Weights of a small CTC image transcriber: norm batchnorm, depths [2, 3, 3].
Rows from block 2, named by matrix and row number. Rows with one number belong to one channel. Each number is 500 + 25 x the weight over its row's rms, rounded and kept within 0 to 999. All counts start at 0. Numbers have three digits each. After the name is the row's rms in percent of the matrix's.
# convs0: first 3x3 conv, stride 2 (model.blocks.2.convs.0.weight, 240x160x3x3), inputs 9-17, a 3x3 kernel for each
# convs1: second 3x3 conv (model.blocks.2.convs.1.weight, 240x240x3x3, transposed), outputs 9-17, a 3x3 kernel for each
convs0.47 098:522486505512497500466479459512491505521533498493472574513529497473498525500496529495520508483523474509522462445457495511486499530528509498475530517460479504459428502435450514464514489568604483530523475487494528485487476535512504534468489488516
convs1.47 096:501486508478492488535486526493492501487503498511517497525505504473516499491486513512452485509491508537499532522554510513535509517471487497528525525521479514488489503532533494499533474472511529507531502511512530466475509499538511480478477495464
convs0.48 100:496451488478474484519510497500506468502489448500518447482484527477480514536533477492492488505492536474503509518492464492450439407501536536488510541499517486519495557538488538564497525497470502499503519521489511496481488501534457467514449457459
convs1.48 093:563502501522491516488499497498505520508483458495458452461501492492492517491509509478492478476497510499524493470509526471510485495547542470460450462472487485523512513425455523455485509504520494510503437527512485501499473496474518489520480452496
convs0.49 108:482496496489490498481484472484529533506504552524502498414531500453484512493442500517492473494488472506498470546523481510488515480471511522458525508437528469477459453486452450505502475486504500505440492529466472513509496517522471458480505497467
convs1.49 093:483472515506509492516504516482492504467503469499498463497490475513492500506499472509491564489487490529517469481473510511472538492485519494535487527474468500488497518534509498511500504508533506493509500509498493508497461530472501525476482498488
convs0.50 103:481496502493468478486512476504504526491542508531514523492482483513474518472467466519483517509505533477512537498491516477452543494528589575527515494499514433462507510559505549528443537453463510488519533484492508481460501466535525500529517504490
convs1.50 105:524535510507522497496537500484449518537509504528458510498516519501502495513516523551502520533512506510489491491487490529446458531502487503482450485477466468519463506475549498467482518519519480476478487495504491522472472423451498526525493528532
convs0.51 104:492493478463480490489521523541496501477478504496538528473501501459456474493512498477503487503523497493505513488503492464539505467531495493493446412478459440447498549540500511537538463440425459488492508495489485458520508490526474478539445471546
convs1.51 099:483456502509476492461495477475526474501482511524481523521509539489496504519458507484475481483494473494529507521480445533500499484483545486507523506462475524464479492500512525472529530467485499520466494523503523513496508529539528528500510492454
convs0.52 102:476490510471463487462502498495460488527501495513537524473474492522484481507461486504502491501493499482497488422451472430449491529526489452436481463435508484460505489510512481468463516488541515495513517485472559539495455473480482488509451474508
convs1.52 109:490524499512517525484491490455488509510454508494469478503508473486537544528513512504483514500444498526492535504510505527540482535525464502506520491527507516498525475485530507487539467455465491431466524495530546501491460486525481458492498547520
convs0.53 100:534515534486492519478488478491467495525511518510492529470477472453506508512479508512509503499506510510491512560512493448473511516493509443468443472504471487542475491522482505505512513584553510509515472500518477480515462489462487505515467517536
convs1.53 091:490536481517535492485521538467440477518448508486504527554504485507462485508482475520489491501460493497490534536534481551494508499472465514478550500485485467521494473479459489503483489513487466500473517533479510495507485493491501509501537519427
convs0.54 096:466458500463461500461460496534480516527459512502515488516510475505468467485487479490509514462510468478494507473531508498481550483480443546496473509440492485500463466464492490560527561566523518520505532534504465512516503507495518494486483454425
convs1.54 096:518526495517550485482520507498485504494501529480503546490472477497532509526523537519543490531542514551498483466475491515509530507511489476509486501480482477520537514458524514493545522489485524501554545488491518469510451440486512472505508466493
convs0.55 100:503523489494512514496549517475502514460513526473468479514529519472491483457545528498524518503524527522469489502494491509484544518523504483490510498545463509545508529467499528473448502495480522520529522487503541505497539535509472530508526565524
convs1.55 081:478514479501499472483479478480529493498509519520464498487541513499509499474492519487464469495469462514495513484483530484502466509489487455506499519479484507508524515508469538518530518532566462458459464459490484502510514521519520556537505518546
convs0.56 101:539511492510489500529534526469485463465507462495526519529494529520463461505478486511504474511514494498498485499523494507492511520520483477456458456461451501458460456515554521559568445452455461497520461484503477483519510545498533501461531496506
convs1.56 110:470499514520474492534451472470515522499516500479484495507501518504446524488481511515451465507492489535529513492494484504488513497551520504527537509503506474493487490513539491503534494484484492481442501552523510455531474476535489512473528513509
convs0.57 099:505476493520507497498486543503519519484470456508486519504554510530529512504512504506482463495499481501468469517492462507480488531498483477497495432551498411478485509537500481522546513497510508512544497537503463488539528517484541522513538520521
convs1.57 100:511519474502491504441489517435525479474498505496521513523481508521495499500470486506506473518496503557530530447475515483521536520519491508453489481487482511458494492507520466507511475518486493539511495529483509497456486497542500473526554450482
convs0.58 099:458489510476471493510483492493499493476504511491489518478542482505519528551535491523520481542509504501500495507468482470489495500499496492495553502458496532431464479549564479512555502514525493567516478503525496479528513482480478486485498462501
convs1.58 099:466488442484493453464487500507559510474522527468520492513506537459519542472515473497487476500475463489502507482502505474528495491488480508473501509528517483511521526538499476504546475494512539547474525466495491465466502500492537532541516499501
convs0.59 103:483496504523486521522531529502474480530410500530465520500528476527493489472496498533520473489504468507527486545567517471506534456454512511517532458513526509472496485510517477513563480461481495478487515499502455493500466524559488488492529491531
convs1.59 110:519506506513483524492522515510496452543501464518488487486468505516488472473500497516472498526462524460492518495496526514503526452490524492498495518515501482502530494472516508462488519489526492548539498493485536522487514525511472552523476451449
convs0.60 103:513506493512476472516489505476500464491500512510468523493553478498511540504581574522508510497507474497475502488530435532511492491515518531464521493492538476530564509483462515500444509531482521490504511518492507540505501466492476497544507469534
convs1.60 097:491497488491485511516539510502500458448524491507484483560484493488469461452476474528502491466490476484504523531534508500492521506490507528514516489484495499503521485499475494494501490494505505498506540526475530571504511504515540502516506513490
convs0.61 095:505488504503480466504494516529539496539525476533490511485489476456436471470491559524543476513527492512513492504545447519551513515538506527501526542544492495554483526543520497480465487509501491498487484508504496509501493561521483497498472448454
convs1.61 113:522520487535520475522516499522480531526519493444508497508523477493478525521487532503470491518480515538500539515518507491521496485493514522477495496484514458518537518481512476465470560509478513467459542511498498482539466447479491411450512536509
convs0.62 098:518500507516502503517491519487484532501539532507505478492506526537522457512501490519491509515487514488479544557552496536523457499447529525481521477480482513484515477506478504488492473435490519506489520506459502482461463519510498531512455561519
convs1.62 083:470534511497505487516485493477495485477506521497505533535491528487465546457471531524509534508471493490487538478537509465490545459472499510513550520512529488490507529520494481522473480508425508504471523536483492512476494507530506510464548479471
convs0.63 101:490485505475526529493512494493457451518493451571577554460525506471556514488537530534465488505534511505516501426489506483482510517526517519514548462527538475451532507479455507546555466510553529524489496524499473479502494494511496524516520509539
convs1.63 093:482499500541487480507499488498514501500502539518496524497507459512507510502532503531526541495523529453472486523495518526517439507520500478489481549486468483479539471516509480480525532525493550504505510475477511562526486461446524510486508574539
convs0.64 101:489517505534524563488504503508512487505456512493507511514451490465479508461453465535477482501496471490502466464507480538456481540515496461450484469479521490466469505508514494393460496496525499456481506457481506508494510506482518535430497477496
convs1.64 096:496517491517493473525474459470511497437505501480478470505516465511533480561525509473505519514492514498466507536491482526520504476471477453529508462487470501483465527510525515547503498489527507502487520497480483525480543573501500497484557515469
convs0.65 103:527503503512502489503495516546494445524508436527544479499491479511457500475464516488522527519495510517469493518513419470497447499508481558485454488465488467493506511535488456466536476469515482525506481467492452466484522504463509542482520492474
convs1.65 092:488474486507465505486482509508487470520497477531527510503502497508473473469517476492471502518503476531486535532530530542536460501446474475461495497526546477497489488473472501508479568560497498517508544512480528570513479484542525508550518473485
convs0.66 099:489462477501510487508503528485520552480477474506497469495502501515499515509532502503509493521499504520506507491532492485536530518474501496530536480526487486539509551546487483468523494480461542541484545522495488486468453511534451469508500494460
convs1.66 116:461526519456451509498490482462527503492558518456475501516559511508507484507518467510459499470477471491507509438489513444489509494456509505518534521524525492476547531545521529463454514492486520525477470508463496487454545511547532506489536500489
convs0.67 105:478483499506482465513483477464488502524519468499547498474485507528515472473501529507505554510497494530539471487537541502513472490477478498474489525515469550519527496544547477559557438503539469508538491477485488475479522521541535522488524511470
convs1.67 101:461485525480522513480513483481470464490517488463517473481498529507497475466487461498523488501503510497489491521512516495495500526514459471538535483482520478468547458484494508523572533546457448504467502525467526480482496520523544504490507510538
convs0.68 094:498468498509521513499491488548485521495468508528478500532490462507489478463457481471479483488494496540482517551517532464448451488445473485465446528465436428415418508556482529528545509502488536519495549515519481499468509469505476482455525542473
convs1.68 090:464494512461492481488489509513514489509463479463489524511460490513471527506504512467541498502525487496507499508504499490490500515543529516483545512499572560537522468506463477513495494471481511532508523534519504495516518515505519551511490492475
convs0.69 095:517522491490506527517486500483561471460497505491538559526522496517466523494489471500515540468515494491541502526510605481528483501499488531539489528538462498491481486483502476463508502517496529538508505527521480481483490516497456473482442495533
convs1.69 091:535522518525511502505483453507467534512496528492471480499509510529473473512506501530524485516517495508531489511462525527470447509484538475496522490501464472474491526541484535511456525507449519546507494508475521529501508511508457475480491493488
convs0.70 099:506496500517476518512508491504469513474522527469499536529495478491483520499546496533507489526497516515458502480460491501506487515505466471411400534470488528518553477476520453463515529505456506444450502478469496508508512507471521562514490514542
convs1.70 092:501485494487519509495521487448514482481508527520503527471459501503487537493461507481496474491469500478528487459532471496504547442457492511506487480463518511470504502497458482516517499536526450505471477534481481544448496548514490513578499501519
convs0.71 098:491520494507477461498509492474506512464510502459522492497441474446481486470492518470499521487491474499508478454505451517462534530536485460463491432419461464433480516544502475497510514536533545539547512518505493508458494467440470470482501488460
convs1.71 095:476503503511498436475492481560500495504453557475509536475497498529461497491496503435493478459522519503507540527524522524475517534502520496447514555544534530494510482511478490518506485489489505495520510513544505462472477457482527562528521541491
convs0.72 096:509526517482496506491519482496537494523495505508550534542527525526547524518524452510469479550476462501488502540493521500525485531454485542552465597526543551533518491531512515519512471512452505533540528505518526510513525554552499534513502464464
convs1.72 081:491512514474472470503499496501492519512496491479450487526523510544510499487542552478496482495456480524485491485480501478496531521571525467485496503489542502510505490515492502510503501507538452466467462483488469509510532532475502497490484471475
convs0.73 100:516526523490489475515509463500542469501521491513526536459535512465520473520539459488502509499489517503505499490567451490509494469514472485482521417451467457462405476530465448506555466557585532536478523536480485528494541498514455530528504505482
convs1.73 095:457538485486514446486512513505515474499484501500537490496525473479529475472494511486499530490483497473518489564527533526524560536526476464472494512487499461484472497522479479496510500531476502494530494525485500486474448475502499475491563508469
convs0.74 100:489528521504511500505536498535554533489512494519474478525508482502492514500491529511521503475507507507526523548536491508485505477477493537556516516515502493517477531481474495454530496468522482506543488481511508523509549549586515522565526517464
convs1.74 101:509491452535512474534512502507492482501516439536540470505484475510520507488479518501479516497486485471512504518500495474543503486480493491520528523500498514498472478478500506499454529528507505511501524489487493521518500500511474481507518497503
convs0.75 099:491522502469490489506511502531531507514523492455522517513480495498503506487502488464492521510475511496500505525420523492475497505520508480491555457481518534537521482510459456530481483509498491499493526467474513452508553541514514546497571542537
convs1.75 102:518543514486457454484479511518490453498457473474470453486518475453502463517515454474480492478496492500492510506495523465498524513516500499471464497464471474482491529493506489493509510495490524493478472515522495520521506482489504533534491462523
convs0.76 098:501490517502508514494494490482524489492506528505488496469466431545458484511480500486492463481513466501529471540518471544553519567512483502501489522474497563482492490517510470513545483534511485529492493522489477519485533478526481453490488483458
convs1.76 108:499502456476525447471509482512461523497497507500511457490518484512487526475533485461491516505477508507495465519515477497506525525474510513481478524488492471454500483479540531525524527538471497483495452477501450485538502468479458477462528531484
convs0.77 105:511485482478494496484517457526498475526446507538518524503471460470496477505466506455482524485471513465489498506502483519431504533510483496464477521496469489512441465510427510479490493498555482450522507488491504489535532469432495513510509512532
convs1.77 110:499486480484506555558519533496484486493518495489503474505526463495565498495507521488475441469459511502522493487520558500484481482479481525522494507483480512512532542491487497477482516506489500505491464506462502525490533513502486513527482470495
convs0.78 097:502481475501484476508499495467516511495481500516517484532519499519449499530512501523524495505488496531512485535518534471442479495502481531498453525470458492452466561574601506532564499515565510479478460490491441514503471497492477451461539479453
convs1.78 105:496517509527562531490552476489502538492509536487493459501495524520530498498495476450521510457535483526550508499463487505449470479491514493524519491484457504506491516454489502460523535504504483505516517515482514481462461501505485507511486509490
convs0.79 094:502501491488483485482471467506439545513541538472496569509518522508469543507511521529480494534458491506507501457519520458477516512446527534552503509528479485497480533490521452489507424464536503511438495496474504498508484489485461508491484461506
convs1.79 082:490495515489485489470495505490523455514499526512492536469525535477491520468494482469457517473507497480516495519555534491478512486459473512494490517486508517524507532514505498481415493506423527541502471579509484500482515524496480499494501530478
convs0.80 100:512515518496489512515485472509490504480470514478533517460457440496429446518504459520478503483503502552482491481447500499428485500510459507423489462446473529494485477525526496537541467495495472518536450488517503449492486462450517488437500480504
convs1.80 116:482482443497486519513505549481487501450513537515477514478518460499527445498503471463523497489496467525502496507479506503474536493505507483506517512483482511525508504514495466524532471463492505477482495485476499465474508518478456480436515555480
convs0.81 104:490500509494521476497489507551495491519542540512558533468433533455448516489479515510487512491492529478500497478447499478448480485541523404447496428498517451494494539497431548442439526452490472509490525500475516503505518514497470505565530512533
convs1.81 123:475534478486549512516513513533483515520474596503512506488474506481493532458489571499477514491514512478527535534517531511472525475453492484542525491520488502510497489487495528494499501538476471503532522501494514469492510483490498462476504536514
convs0.82 099:491494523499476509470474495520540518538532469513484482501483488466476503488513470513479517486509515483507486492474510528555521524532495453501496477500501507483502534559550497469498484472479458519507475490517466491518516527527513523499514485484
convs1.82 123:517517458517513440498472509517494540491542513484493480511453481497463543503499532525460496539481513530525524483515479486554491473459535527496499489523504472487510505487477521530494559523483482504517517518530492492455498476505510437496527553509
convs0.83 101:521488499488485481516462479509536510506549561495512439494511527530483501503487499488492497495484456514487466549503482497496475518503515499480492508487534514534476516514524475500497531556494536496487522500459503497503480512509469493514473499536
convs1.83 105:529509516526535533529501519486526454503519451490513500490518472503498493513454516499480529522498511502489503499521519485520521517505495533472453493514489505581502511479508506461477499465510497509467510510495488550476538535529476416515480491484
convs0.84 098:524514498495505542477497503478516482457492493520445486478475490460431456515467438490509508506510487501521506508480499489500503441414456526515493445453485437416481529525527545578511512545502504493465517522533498528522512551478474473488517499543
convs1.84 101:512487490482470520498505531520477468510513519520493527537479545489472538482491485479525501496513500504516456484487486476498549458489540535496516513490533503504509498499512549523538509487436476549511510475485492522529527523489535529508504530478